From a checkpoint of a small image captioner.
Model: 48-pixel images, encoder arch vit, encoder norm layernorm, encoder activation gelu, encoder moe top_k, encoder num experts 16, encoder patch size [4, 4], encoder layers 12, decoder width 384, decoder layers 6, decoder norm layernorm, decoder activation gelu.
Training: muon at rate 0.0037, batches of 64.
Rows from block 3 of the image encoder of a small image captioner, named by matrix and row number. Rows with one number within an expert belong to one neuron, the router's apart. Each number is 500 + 25 x the weight over its row's rms, rounded and kept within 0 to 999. All counts start at 0. Numbers have three digits each.
Before each expert's rows are labels from the 100 images, of 14976, where the router gives the expert most weight on average: "strongest on" is what is common among them; "place" is the part of the image that holds the peak. Only what is clearly more common there than usual is listed. The data: made-up waving flags.
# router: router (encoder.blocks.3.mlp.router.weight, 16x256, trained with AdamW), inputs 0-127
# up: expert up (encoder.blocks.3.mlp.up, 16x128x256), inputs 0-127
# down: expert down (encoder.blocks.3.mlp.down, 16x256x128, transposed), outputs 0-127

# expert 6
strongest on: black
place: middle left
router.6:456520473506554466483513526534529520492536552491474506499541535549519471528482482465489483499476541515504507502504506454489485475484493514490478503525495486489496473508536516519457473516529530488451521504494488473513476490502510517494532515508513513459521504511537539500530505459494490516525473495507526537506494527512545549508459549513533489546522530513497533488459479527503471479494
up.0:490507531490466493539512489517494520512486517491517485484488528488493503473492530548526515502522529481520512460527541516527506539501452504508494522478548494516510494516509483516494516521529502500513474526511503473511509523501534483454503513509520489487496544529522536444510512487464499521492499482495468437504485502514484533505498540486473456437496512526495560510478448477510524507487
down.0:444493507484587449527505499496489501537469488497541529501508484459545532474497490461480474540499506527482526526547490484467518487478530499519524466511513477507501509525515536512497483496502515519483537505493494554478482502522500486501467468531494516502463532453470519504525464430535485498438487507496510514509546485471472532499519466512522502536465518459503462479535461508464528489479
up.1:487480485517495470494478497459445497490519531522554486527545484542473523505502505477506449495522454482544522523532461517547514512466501522508491475508469461530497505519484528471510502550515493481525506494527503488473521526476474501516490459487468494531554533545465501525507491497500459442474508456489498513487539476496485563502523491537497490502525523483521444484483471491481498475515
down.1:487499496471491553522519455536515497499482506503501492510525501450541513524491515469518515508499521506481544510520512502509501481534488524492502460510505493481502516491503481477511502478486480507484460506434473479526518526484459518461547502485476531523485514492500505477508482483474533510504504528490534473490500504515521472496496506489472479510489500473511520464508534483514458503503
up.2:451478446494502480494479498521485517520510455482480498515562526515523508524518522444513497496478510456458496444495502466493476533496514541483460548539488531497476447462497487512505451500497519459491478466517468494488532524524500500542496536462487564521457503460440483493520504484461493530482466516523498454551468510503488504498498485512521528500507519500546462509487511520491447480508
down.2:492562513492465495453453482513520477504504516509477462514471554471483487512500510507442502519502507489508553513493488450526486552485497527511522454493476525511511496512514492475459472527460469482531495473489478509472501532476521489496520500484507492485474496565496510485497479507512510458524486477479512536516493506492457482566496520521509507520486525509476523470474517518469511538447
up.3:529522515491497529454538530522498458534503489482485532521554512525487505517473471517493541480477503468475459500481555453483529467485404485514500505517500507495496452494500475526532515551480479474491448501461512518513484498501524519537488521474507534566483533449524498497537522520493510497524486503531531478516531506539516508476452485517482469484456535529489471474513502502488508510521
down.3:448494518495501488530483491504477506466510493527497468470490496516545482484498494488512477506506508480496548467482500508504536444470473509522551486487483507550512506510526486533522491488538557524456526443462497456512518491510501485507497492489531512485558485529473488502481557452505463491504500518491504551506508531473494507464512515515541502525517519432489497513492497492478521482469
up.4:569494471509480530467547521495517475495475487515497497476460522523488524485495531498472505504502474524533495499436513502483512532509541467462534494510469505475519497522482462510468472511520472498509496505505461513478486514527481543501478473468540504525512463531505489468529479473496482516530520493497472472536503511483488508513549486485523517504495509500488526500474537535503464518497
down.4:506489495434516458490441459511534489467515512465490524536517468479491478484509491513501490528480475499514486461510467481496491489509500516484499444503496520513489517474508497492491490485504534534511510521480529531531482490461496521533466461528466517505474518483472474545478507471506509470531494510505471516551482487485521489515500495489452506477495499489531490477531504514565489498489
up.5:498553523531517497525516479527523499451491518491517496521514464514530491520471505446505482543510440483506509552546494520471506517529478483485458485523501510505440471479512463477486498533532495530461475491487490559491462499512446478501479489461486504493508499480506511516506527514486515482513502530482528495500477505470468502517501510537487463516539508459525497498463515465484547521481
down.5:499471515447459509492493446497503508516510531550513501485484496521469500493467513511545472491533550518502494556482518501511508527479519498552500493514485470479503506508498513480490517498520523506533493444480491480505523490507497484528488476497496498460549521483513479541489511529447512510493463490509453506539495489560514517529520464486490488500503451475517506445507478484483481512522
up.6:479479520473543499517509488479508468540447521513473464513472487526492471502528515468526494461502487504487452509505475493514505462479508487501508542466491480546518493504525494521517483467549476491490434540515507508539514515463468470507548480530518491520502491480523538487507538542499466466453473518485496515492509491477531473516484469508477502490495518483458560473517521510508525516464
down.6:488483492509484506500522519484516533488472498466508556514509453515497526512474530531528478491508454526511493530513465504514475526527492467517489446530487485502508577505494524538523491569518524509508494503468486516561551517504544507470484513488458478481507521502457549526481519492508462519500547472529487505519486491508507492467528536506507455515489516527486488549447441509482484496513
up.7:495551533514492468523486553516414511536495468498529504557529497534492527525511496510525501491493493467536503519464530501556528525472470482505506493445506495492484502504485500505506553484474498550480515502479534465470477487477562504501505539504523488471499518470511497475515469504502504511472524476513460486569516506504476472484500493480472491502526521466495537543539501540536517520522
down.7:491472497565519498484490468462530489519465484508507496498493524437539528483532506509501523512498497497513490511517493505460523487475516525477490495512514485489492506448493506498571520488502473474468524488517431474494520492484514505475484549514506532524505513499502464492452528461465508472451467533506521474484508512465417527507488511556490523544514482510518468479516508522470497507485
up.8:482514515511506452516480503520523471474477518525537460524526494503527563544536530454487511478527458523522510567526531533515481493540501534513480514515489514533487529565521492506511535496502515488505501523458471469454519512565498475496552526486501493501552484472534510485479476480505478518496444501464538509514477529514515509512514506472458491478536496500512491507459492493494522513494
down.8:531474473472485537515514527481475523543514489506478571476497516517541452505519513516522488505468506493504521537528480520551508472483496487503500460497511482479503462530517476453489491535469522480466489517471503499501459475487469501489495471495486538495494486483486543458512503501499483552509498469528517513484465525527480532501432505521520480520512534460531522474483509531506484506501
up.9:468483498519487468533488484529542534496503481497484519494475497470512485519502463538493471489508505548495527535481570498485463507499485480481492518448512499480516548467482534522528469482510520514460500529484495467509463508469503497467489517492495494506557540545476465519535532466508529502520503482472468498503469469517509483492518539529544535446479523511495486517502524527540516501537
down.9:507514496507505466538464517443486475501479490554514509478531489492512534530488488495496500554526514504509509509519544482481480497490495513491437496496519545497490454479506488529513511475505515448517465487538496501523471499510442486504491458511518504543481503534546538477471504513525491491428472466512537530471509500465495505491514447525476491465500518431503519495509516514480474519468
up.10:518468539510528489536507536502504489505476539489512506490518478509459505511496527433526496514543490542498471516484505517522506507485499517489490507520503484474478498489495502497475491490541527483481487460481505527530483496500486480500506533499512473511543485541523553514510479444447522531452501476483499507499523495474512490434466522530560501521526512480526563479494494508488512492500
down.10:454462447482503515525528499486533486514522498483476467541506510527474527485456506477481459477500542502520512509552496527547537489497485488496486491514527510532514469494505532498502468490473491478527473521477500479499505486515504528454519455479524449482508536469481463471526542472456506517544496476518497507521457518466499519503506534471469472526480536531462502496482508472480476503488
up.11:494518467520514530476504503481490493492487441483506513471457480488505479524545437503499530468491476485514479502440502517474500536502498512533507527521476467535515476477499484474504501473523508500485468503494528537520569527506481486482503535521524499501490522495496519495507473537536511478516508494509503490488461537484439536528498519495483419514455500498472524519489478525480524491441
down.11:512498520491495510484476508468494486524515490542471509519485501502525509492498514501472458540502558533523516435482515509489520499511502479503479439499537515519548514496481551496514514514491496466509524472534470520500490490500496522516475518519505507525500460503459445529472503485487502520502534490503452525510512469533534454536490448501530532448473516514520507522487494474469527492477

# expert 14
strongest on: pink
place: top right
router.14:527487481476502475507531474506473502485460480527473474526490510546503489503540497453488488484531511495469524514490494518541515474448488519502523483517495444517470497521477465478506479521499487503514523480496475449475496487449522465531480482516474480491547469463527489489535528532503516492533495507475534464517491510513505515543504521531491523518494561502513486498482440532530514534480
up.0:506496505508446505536504463449536486420504543531529494505483478464503498530504496541539482507498494473498476510438557498493486481492508500500503514530523499497481466506477474535503502527526493513495470498527541497517508519499514503521490510484523530504526500530547517514514471523502516520492483506486528467484528514511505475482476506482503508519444506495508474523510501504455498499513
down.0:470484455464495524504539529492506490495465515498482517477508484494510525472495499493508516484460512541504500480534458518528517505486470499504456462505485497501453473510558471530490468487504480492484481487467507510516488456503461516496478496532482499478489501492527510502502482503478535519516564477560520531538482516503524478505470505508518488521467472548488485518532506454523532468492
up.1:483474505466448522513506518472514500521504542528487534484489512498460514513501482526504509518508487540487519490516517495486499431493504500475481472512496507498472445538475455507513495515490541528531493479510510504477475462508491541522505476460483484470524514545515485497506528514532479471494469537491534503511487510508485486515521491499496488487506512510512532515490467466494482543531
down.1:445455481491486514530537489500519487486494508498522500496517444513500493469513524515525481526507550501464462493515460537549463485518480476469438523500473545486482497461512517507508464521508526519478508501442498497505521477478461476505513488518472504484545537479482516513529487535485501529494490502504493499539516483508510528502506492512445461552499501510526491495497493469521490456515
up.2:467513551499508526518509553474498490503476519517517496502481461531513505513454556522475531459528473479510492511515486511543483499523517487516528514543532516476501524504556507509512500494480520488455476492503472514487509509517473525439464492495533502485530527483481509498509488523482532508483490535473532497487462509512493540501483465515486485555542504519462514497514437511506504485450
down.2:454479493516504498486529472491499489498511508513498487453477511520490512516488480493512489496497465484511483529536515471484486515504506493469434506497486503478480494508462495440503448480498535522506506529460547448529513492546524523508498489523491504502474534524473476518509501490520538537489545474520512545500468480512537485522444453492533526461443527531473479547504531514458504505530
up.3:489508481470500487547540477470509480509466537442511511441444518510516478515536524502500540495483511505498510505507521563508506497505536493519485507513461475514497449481492518459494457461500518540549555476524519465505478508461503466529492514468491484502468467504480541482492469514465478478494491456521490480489504467521494511495517547527494485500478492545524484513517481494519483485487
down.3:502499520518535485485507550439521525507497493525518502527548482478513475526492512472490449510516532496517543502529508479485494489475529483465492460473479480502522506493546497479502492487493458423560510512503500493507500500515477526505514535474514499487451503482485456481481541516512500491494517484479458513479497484494512501510534495494522485432539491480517497501521511500475476505518
up.4:501492474470503535519496498449492503515510505487540497537472492498496507521491504502490505539531479521520518517500464502492441465499486465504519539527495456545503456468459508469515498482514494481494548490490489471461496529517487503531507464462523490492508497486515498527511526530478488517512501498450502484471496531476480468490510493531545511463544519491509495506505497512472525521507
down.4:487447513476511471483535503513502518504504517483534508465466506510513505465486504498505450509449509467513521494518481521576510534503464509493456499501467535506516519494522473500509470559504495533498504502484552478509526470529481500510512484492514504517518459553479503506485494469478516511527508526524530487512510508516471522529467470515487485478533516508517527515490510443519519474512
up.5:498560501517512464514516482504447474512436508463473529489491505508537498484496543451470496455476480436510542480503518470496509494541547528516516537473507476512499479506510540502506451479524540485485495481454519498504502508512508504476486473507539481487527503504491507477499492493510542506510464479508485476495555559485499521516502478480536495520492532507510480521545509543523491531487
down.5:512488498488535562509539526494516532488482483530531480532494489478529548550490490501528455506488524513454517530446520535469478475454498503493497505543473483516514515535460497514513454538519506527506487514528506537512458511507517551502490519537527477514484515543482514511495518534520479497491480472539506535529471487500482477531510444505519481516506536466512520436476492525519515532485
up.6:540513516512469487491503531442505562513513463475520508473510483486507478475521507469544549463508486502476479472475500499508443483537486515503454446461508473525502516484489520524506504488494506492513543485487534494524487505499462497533534513543519495498521501502512529522504474484504502458498496504489463504501530505507529471517492517552474519490491504526539493503480519528508516564487
down.6:521503484504510493478486459509484474503515477502499470512521523506512529564479489467532453501504556494466479495487504493438500503526467501482494480470464518499514475538484511477532529462551480537461467476478533490487527468468508497464472511476485500510486500489505524435542463517463491565510499446483541483478467516500481528468486510499522520501488490529497501486487531465472514438488
up.7:516507498475504506469492466493512511491442566507502475494508472469501506475463481527514501506515499512488524489511502554446472505497482482533508503520526527504526485457508503488524511495502496518529542516504526565492494496486450475495492466518468459474553486554488482527498519512513511491520441497487526541515477532483540469535522455539526547461544472479522472513492455470523497514502
down.7:478507506536488462503515473481486492486472476478521537562506522523501517489511525455476499456514478489506540480470483502493504526495502518469514528509475479444519510517544446506521436505509536524504492492525488506532488528499489508527512482495533484498448572507526506458505496468469546481477492545529501507498474473519488505492498494487487480522499515485484517489493505546486469520515
up.8:501504519479515477492503462500494495548535495476496483488505467482496543469522509503476492513479445503521492500488568508525510478468477485510500473520453520458486500499515501517478493500537461510477468504527504470472496495514479478480474470506532535514496457488500520447470490510466506528460491487508472504481526527514472546515498513514495515488532507512540523512498525521558443536518
down.8:505465499482525492499476475505489511485534489486491508477499486504460475550510511517512461538494512482471482515484451535489455542526509518492473496549505484521452520541495540535500495517535534443499482524512495539500506467483554511517525461497523504499479539510495479522491478489515538491496474531521500529487503480478520496464492474520519504493461487536515471487499495505453509521500
up.9:492505481545491506498492530506522492491505510543507481475501515519496466486519495513457472516495462525506467491475482500521465467498525502504455452528489499475534494469532486473519456508547506470520519543542504448515507444497522479506488496519520513539508454527515517502474511525496517488507504508506498464486504451472517497526512545498479487466500462518540501461521515490463475445546
down.9:494496519461500508524511467516534466465546512494471488488506462519487491478464500455489558458490525512511475456512484500507485542512526527495542503499474512536483501477516451543479525515493498511530519493516492540535524518499523542530530464468481512517507513513514509466449516493516477518490478458478479522486486549465517504477454458495482492540489491489434512497486533523524486523490
up.10:501514484519483500463532446505474476469468491471510512497523491490551520498526526470490466519495487472494482486508477503509505537476511493508496499493511476543504486486483476511512529510498544475510515505530509507490464532510513522509479476467487456479490482478463509499495471535506510503519536451521489533552467478468507519509524465501510482549481478496434513493494449489478543499507
down.10:522503496503488496496499552492530449533505480490498490541502506479509479506428562478496516483499507527549520465447495525505485514541513526496481495501533506465531515491463517519535465551501512509502537543507480507477491518468502458488520494521521497512512496488477515453524501492544495491475493453534514490482487511470504496476441533492464484522506530510532461504516478479478437507500
up.11:487493517460513484473505495512487435515451451523503484483468536509495486482507537543521525514476455457484539509512509468493467455466516533502478505509522528494534532479494512534440501489506507478503479489464521502522522516522479473489495529512529456455523503542485512472455469508520505522486466501477514509504480491478523497486496491528528443551523506493544506552514446466492481533509
down.11:515511503510527458474502480527471503532528559495501515482509502491554472494542502541547513470523466494511492501453520486512516510485494532489514500508535498435516537501511472492509517561454535539512519543467504494496490525493498500525486495493507467526497518461507471496506506484493555473484532502525544503528479539467455495523515430525478546501473490510504474519479521517502468538520

# expert 2
strongest on: white; plain field
place: top centre
router.2:468487511506474501485485467466483503519472496469525532534456463477521540466495500555494517455501457478541508471499474464495525513504515504547518489492503510474513464475467475460521506461473495515485491525495492481504480522513503527513503525515506463516481544511482474512508563509498508462535533451500527494538535489488461465454522508488461509493503485527474480481500511500527533474496
up.0:535463515500550487553471535487502513474508495472495520520510529494488500543475452505507488497484528520484500542478503493460528472500510503481489464501467489500497447505491489478518513506538534509514474509528479510511509513470498489429499520535502496549500512473512471509477458446441499459507528522461452484541477495540481525450494492505490455541475477467526520470488509483433501502559
down.0:507479488498527508480493495484524498510501477512513506486475509541530518494478491524512479493494493500528509478462523463502530556483535517535437504522523510536495494529475490513553484474489510471492469486487495500473529493492475542507433517506506492466514538527462522442483481498493519488528495456511495504449502498460549498469508520536532544494476541505507532460497486495500545513502
up.1:523528487536525492486494488520520481532571465524523503467468508509479460512489524496504497525463503516476452470471547529497495535491504536524502496435482484498513551481484458543511525490545480485513500491506534503519528487520494459513498454546464503490480503499497470475485491542518491511491525458508500545457532494520490499459532495457512500449453504526470527534514485512527497510497
down.1:528466498476502529452506456527483447471473529565508460481499542488487488489549522446506506501515478467493564514489492515511474488494503458494552499484471516489487489506534516494495488526524518499495491503491528514487520482485480500517479530481527540482486511523505490485521498499488512512465479508478510489536466497515528507492470502492579540511507501474508470490486430494498501507556
up.2:475497493540508494478491558518428478478484513505463477471491502537504503508527474507523491475503478513501507507490511500533474510482517479487517512490478493477493513485514474508519512493499519509459476555519483511518509456503475467494522520510487491528499497574451539483467495517489525518504544499455514527517522488520510492505499538498499519506462487576505520482522547495479486458479
down.2:533489491495528524518511469535528514508542504505490512493499545477488546484493522517526501495435472451551498482514496462500516483507480484504447490527481497508514484497493526515486466504511507541523491474447507480515503508506499523454520494503473493516514467505493511527548507505482510516462469468485510520494495517451474542464468481425492491520539501487522518515503451490493505512493
up.3:503502494487524537470519495494522476504460500517485520552496511485517552493492499540475525476527522467490482468504511488519482509484485508494509492531483464552511507497543517436517467452498512532434489499500452477472536493501472525517503502522502489457516508522459486522483464531480491521500505487490517524464456520476474468471465461498497484520470528473505530484492486531485568498501
down.3:490525471469501503532505535488498530532542491495508493541478498512481507560519497502492474506476530531488464509487448521488525500535505509463521492534514493521430524476505486512446484516499522462553482489491500536500482521485492490506485490529523453543488513486514507466514492519525517499542470562457493499506550511508485507518466518494532503467536542514497501493491482491510509513493
up.4:466495505521513462496431469528495487502525527506480469509522473470495512483493506455532503492538496503459503504503532512485489526504515498499472510493544491493522444493503491528475527510487526506533542512518499527522475469465510496485523518461497509479521465525541503463493510448455473501530551510494512487464550497535524542493515478515465513486468521474480520514524475506504533513494
down.4:498494492508493497445520497468521519548483534508493551507490504499495480474511502506499493502516533509542481472472508496504468529522496458482495506522550498510494479480501491518509492517524504477493534468510545527418504446529484523486473474454424445505504532494471499498453518513506476504503472484520448503473502546476510501483498541521518501500482435553475556532475516491450489529510
up.5:544509527506499511520521524518559497515520510506533457481481532532462484489513521503507513513498472558483486522535513538433504536480435472509513500514501495468493496561512513520507504514527492499510519484494454471527483481493505484501486506487535517496471561495478497507550499482511504508539500508489472524471479515509497462479541506471492487502530492503498496458492547503529497516532
down.5:525499497501529513493473511477472481502510527492478532502516481508489516465498490511490486478510482476491513509501489518502474473465552483504483471510496524516481437488496515472526496526481499501503426500508543532444520458489490451551488530522484489506521477537521505479509521545474474510456512481506534488506494550455494513550453480459517489514517506500516502548499456518464508497511
up.6:492529467471479513502473483498557498456512481486527534565529513515457533514544520499481523536496516470489521481549501515512499528504541506466500501498478496483500493504520538525506509503454500504462516534497492511501479510519472495491531554486498539471480512484513513481505441497536505500509461551497485520486516481543511477538530461499497521516525534480520492494491452457537499517444
down.6:514475461489502496531520524496528519475493484480486465523535480505536485534498452498516528513527503475499479544429484487468458503483504471462507523507486447521540499471484483498492465536532525521456516489492511500551526508538513508543497540477431523501472496508495518490535514475504472485457494508537503506485493541492479520488525515490498497501470493518509504523485481505493479499494
up.7:485512519506492516555453456477531495502503492523482492508523529507484474510474498497529458514508512444459452470517468468485507535481488505523476506488476495460493504530462496491508498557505519473505535481548523485505467478498516499529533509519488497512486476515488458484461560494489485506502512493506480534517519439515505494488525509498541528487470514513476536441536528524499507507465
down.7:506459525490522523468485539502459520506499496513500493477475511479519531535507504495522529481558503526528514511472511532495478494519558546531492476463460523486508479507543517466493529536456511523537505477503482481483497511495515480495478497486515545497513524483484504518520523495501510475498505493485473482525490497477499503501500548476483460498548515473534473452502439463518477469520
up.8:475495521509487490494463483515495502534516458521470504499475466487539511479516509497463534519475494498501544489544533533524500480526477501493548480521469484473475501511511483478480528477515550469517532504485442473461474435487546500505495481498438512514474573518498509483478511502450501496495557505509501519527518497538450522492525521480506532507493515521496529480470489499527555514466
down.8:503489507517511520514467472476552497498524488506521477497473473525530486500515522500465499494505478498514444496521519527502540504527516466481476477452529524528511547499502523484447475485466483542484499489491499500515453477477484466469458507475504498480468477486487492475478498491508487477506457509501479503492524503485492500509480512479441519520479486493487513480483513504516528516521
up.9:514511496513502532493527467515501519504524512503493502486474487469452498492459517517491494456486499491515524509527495472450491473473495481473510505515476519464573502510501499523535446541480498491532482518468491521508505522541524502538490484499523540548493555519525509464486485511516517503487460531497499481514503510505490488503503512508530524490551540531478496503525559493486518532506
down.9:492508503477484536526491492483495473500489458535506523524547524508493528501491529543523494535485506511504496511467540467506498545463501510506471494463504516468465521454484496500496509460470500511502449498492497504532486509519493537449492494487479464466519489536539498526469516547504498493512534503532487474536471479460506485539535542503513494556498483504505514509471505509515512469504
up.10:515559486487494541482529498521471496513557522525514516481474513562506544505498481462522460458440557507459475496505479480528490470446478485467498463469504527501509514488529448527457504536477503496476463454478563504510517506525502523517488518526472453515531510492477473499502480504471513484519494476523476525515507489463521488469509509506470494533515517516502532494495499500488510507487
down.10:531430468499501495507522455511448460527513502489475513495556474495541484438468497499527483519479477470547513490494537471512464543522518493541447494513490515563535508478497491451498467517530489540485470518500485502529522495486506493509484512505507503514487496474492470475530511499505487527502505485487513520525460510490470473526469483478473516466533533488518469506508561426539475487507
up.11:504519455463476526462491481518503494510492479516500530493456559548510533508521513489458514528489498489448558550498521519520477499485513531512521464512492458517448500477541494494474474513492518477535534467515518501491510504482486485490494514491487485470525469515462523495510469451483484477543527494500488491466500479521497554541503477470527482511470463490492539459513508495449496507516
down.11:507455476487518488488504542506497461502512489482496502487538532522539466498524531507505515490512525495567491551493496503449497476516508481488526476490475512512513495500465480506507464500472481489525456518541507543482485522540496464471432536502517519516454471496483481449488495492508505525512518528507477555493445468535483490460508513500503515476456481477512500522502484504507495487507

# expert 5
strongest on: grey; plain field
place: middle left
router.5:523519494524493505483492487493483510492545512516503500536533487501471522487479497513498494553495461510541515480499510505461527491478469512496450523472477517476508465510522504535529553555495458497507520539512468504536463524464502479473471477450479528475495534512508503478545452500502455467498492497517489503541535482493510484529490542534478547483501511501511497456536514441452471501527
up.0:541498486493507534486449459465520491503498498491492483475541478472484454474475478524495506455499471507499490421525493481535475524547526473484511488483480494457464496488473495524537493499476490479476451505463491487503530500492513546506483474491441544521505500490513521467471523486475476484473520486498507531486461491533515534538493503506489529507551521537477533532505499486523468506476
down.0:501505461511511482519501560477459510496491482499495525532452541536529472513506521436441549526476525507512503504496468511484497455498489505492500507518471519519495518522538535478502513532492447536543505483508551505505489491470529522517510536523503499520494519499495469459492474513569496510494485494517484503534506518493521499436438503515516536494519485495504512485533473523523502497503
up.1:485543442451537551502528505533501500529477505496516528483476500535476520500481499548504433511468491488461510488485490506521504533507489530523497479485500487473503496481515521488495539508516442456499489497458533503523493548514461506487494461513441486499494488505522513506480524529530500510497473479569500519467498530510485501474477458475495501457506486507499533519513484493545466485473
down.1:512497470532502480494502483498463487494510486516507467473528541489452429496515509478454553488530490467479500495492485499491510479470492496485517478458539542542503509507473473532478493510511502554538507505507470438491542501484521509513484506506489544528499480478478498552469499527523509492482519521483461481519494532516490495445498462520528496490479502528475488453463511482492501492513
up.2:552532521491503472532496508498489485490527503529530504460446463567487478512481547529488471532527488520518524492484488449515493536480502510522483502532495466516472513478491442538466501494537484491556447488487498490509520520461495499534495481461551479533549506490485498525483542473486463554498497516477492460502521507490482527519511521517489484519519550514481505522536469523484527534477
down.2:490523536532467478473495493469526522542450458455505518488521500482522538477472438480520531525535551490537488482497446517495466472495478512508481501478476505469497493530481526521526493540507494485503461536525527499475488513491467452500466529539495486488532500468527499519530519473491505493474515519504472521474528480524508518474489501528493506473503481484488506465494480512484488479517
up.3:473510490515507489472503538489472473494464517510523553511481470498452514534491483482480485567485518524472515520513517524470520492484479490500457453497525520509518491513456485488488522477493530555529533519549498461529512466487513504527509469542503506471474489493494450518494524522486457486497506463471496571492520551510521480529491543484469533533503504449498480493462477494488474491506
down.3:507495534523558449463466474510549470478482479465498490498492531491493529512505522501513495487468496506540519503543537521522525496530480506483509525489526514517502472447529527432455456531509496489515513506515503500505527528479450511540469529477502476539508538473516526471516459466494512527486510481540515481528471478473487506474537493538486499520505502520493519495541481492530526540486
up.4:437493483519456476510525527552533515521527494500525486478467517488512505484489494489530523493545484492521531513531530544447483437501465521481484503515476479520471489503513503528504486553536486461485510484516472495499468532546482508500517491499508525497478526498503511494479510470446432501493487445464464507468538504507503508484528484489448565512528452508475487493480465534498513478444
down.4:510552537507543517488513488490539508488516512493474465525515454502551479550497515462468458551538521524509494489541486477491532466505498471522531498482495513526518466526510517513514510473507486473506504563490523535523472508505556498529481495523526448462499447505457490500530489495498486517496457550486511480434485500493524525491497483477500503528544477463515508475513484497520458492520
up.5:510489520527545526507499467527485496530478534499520502491513481485518473522494546510500492444504499478514540489498500465521467501511508466485520495532555518506500489540549509514450505500464472506523468457496504460532544483499501556487530518494503469484468505470448536470441535448512534482507482479505513506494453532508519501479519465490501513489506456483518513490519511489529474544513
down.5:544530520488492476483472499500518500506543495463468532498532487484491480468500476498471453537509508497530496472500492505507485464491492483512460493473516485496540498474489507512528486509530484486466533530491518526482525503467496486511462545534470561552515504516502500504504481529492469504536513483561475521536481485506498549507495495491499507488499512495516495482498525524488521441467
up.6:460463493502474496495477472490494479510481484507518530550452513476508552516527469498490480496538449465492463542474516538518497524492504537585483516518488511492496534521486482500486513499452490532516491498522513520503521548473487452514502508546461508493563512519533530531542464510533507529522495455499510497497476478493500521516497457507517498516486497519490530486484522495506484489526
down.6:502518478484491500509510508516487486474489476486491475487491475503544529526494482476469527498474534461496483468477520533448535515453488496483521510523492531518518477491462528556514513501515445500499502523489512503469496509514489504449477470459537489493479500504478511505526534527535464501481449542496496464476490473485493482519524515514474510481521506481514472497565506464472501485514
up.7:498498527482532475509548502477494545463479492534482510478472513508500505486500508477518471500531467519490521492509475491497489510475530479503508491564475503496464511483527497506478532515495531484506469543544467527541514472502468469581483524500477457522553509471497482508516510525486504454498496518462457481503532507492504546487488531504498480457513505534527494479551438488514461539531
down.7:495457513468500494483501529499513480498534526522485480524473501509495475548516504483486501474505525452506510465494478521527474501505503554527477494454503499479472513467493508470481491480474503477513503467491501468456498495472538511495522496529526534507500506486479519514478513486549511555488496536471529515514492535509520495496496488478474529505510512500490468514500522540503564513483
up.8:455463548473479523457567545494496515495514531500470538472517543520513503504513499499513476527506496516496484510495510480508517494470510530493533517502495484511516471479527481523543459491522537545482483514536536487436550525518475503510563452491482494547484499493459484508510496522543504525451507487472479502460521500488532463469500498541528498507525514516485487501481505497420501463500
down.8:522517513525486458506479481509531512511540493524515477519496499494508492497512493508519519499542534525518573535473567543505495468488510500439501463493498520485503487511477531508439480518489466490519456475495458503535493487527490473493472504447447470485502474518506467475499459499482473517527494504486492530472495460538495503468505499442530469539515495490486476526473495501532511527524
up.9:497512496464456537529503467487521492495469511476495503526527479497539490517507553505490504521516485478469509519540489476478501483510504512523481501489484491508475480501511523495530490533472510517502530576491539511463492503495487507506471489465498471507491460506509543498517503495487525470475444485548534525478478478482549504511530511519489487493434493515503490522497534510498514517531
down.9:524534486494494535561520472499472473491544472540511498486518482526485547460515500471489500520507526488482516520494523499565491503477481498485540500510498503476518429502451490506477523502536508486444506538502501502482508479482494467513493528540522537512472513481482477486493520537510482500526502485490464474488518475515491493459477474504513481486553485524535492448535485496467494479490
up.10:535527461469522483506503456496504501480490520497555509528494487508469502481496509503522498533552465463498490535483494496509512506493489457484534486534498487469469498495505519512504489508516515504487476516475518523496514512532559486482495456465476529470503522476462475494527464518515519488528477538499462510568516480513498503536493495521499511460485515507482483536503509479508453497568
down.10:470484548489479556499482504513482502541509520519545513496492509491478505469444488517482541487512512502508545478510445528514509504426509510494523504507490513486535487527485502524482497521513481436523538482458401517490473499484499498506505513515536499499446541496503476526485503537517469497511529503505526487501495539518515496513456517518477551552539512494464500486480492517480507535504
up.11:493480503477504512461496520485511461524500472531456478502496498548519513483489479477531512499499485529469511474504531531510556482452504508480486524471482482513521489505501471542507454514479455503493556531524512489493484516485494482499504497470498492513473508475550461496495592517486506533472475511498515492491487444528468482456534525498520500457503515468508484494497531533506482520518
down.11:506520525535497489531526504482448530472508503467490512507504487532510476519472471509482497463481479505519525527502519446524459506512516477555550429484491495499502535484516480476477551513521510497471464495538512492441536492493525505509497534507545505484504488473496536458526464483476478478542557509501480539479548514485529494512483528469498526512535523519476505499450514514473538498518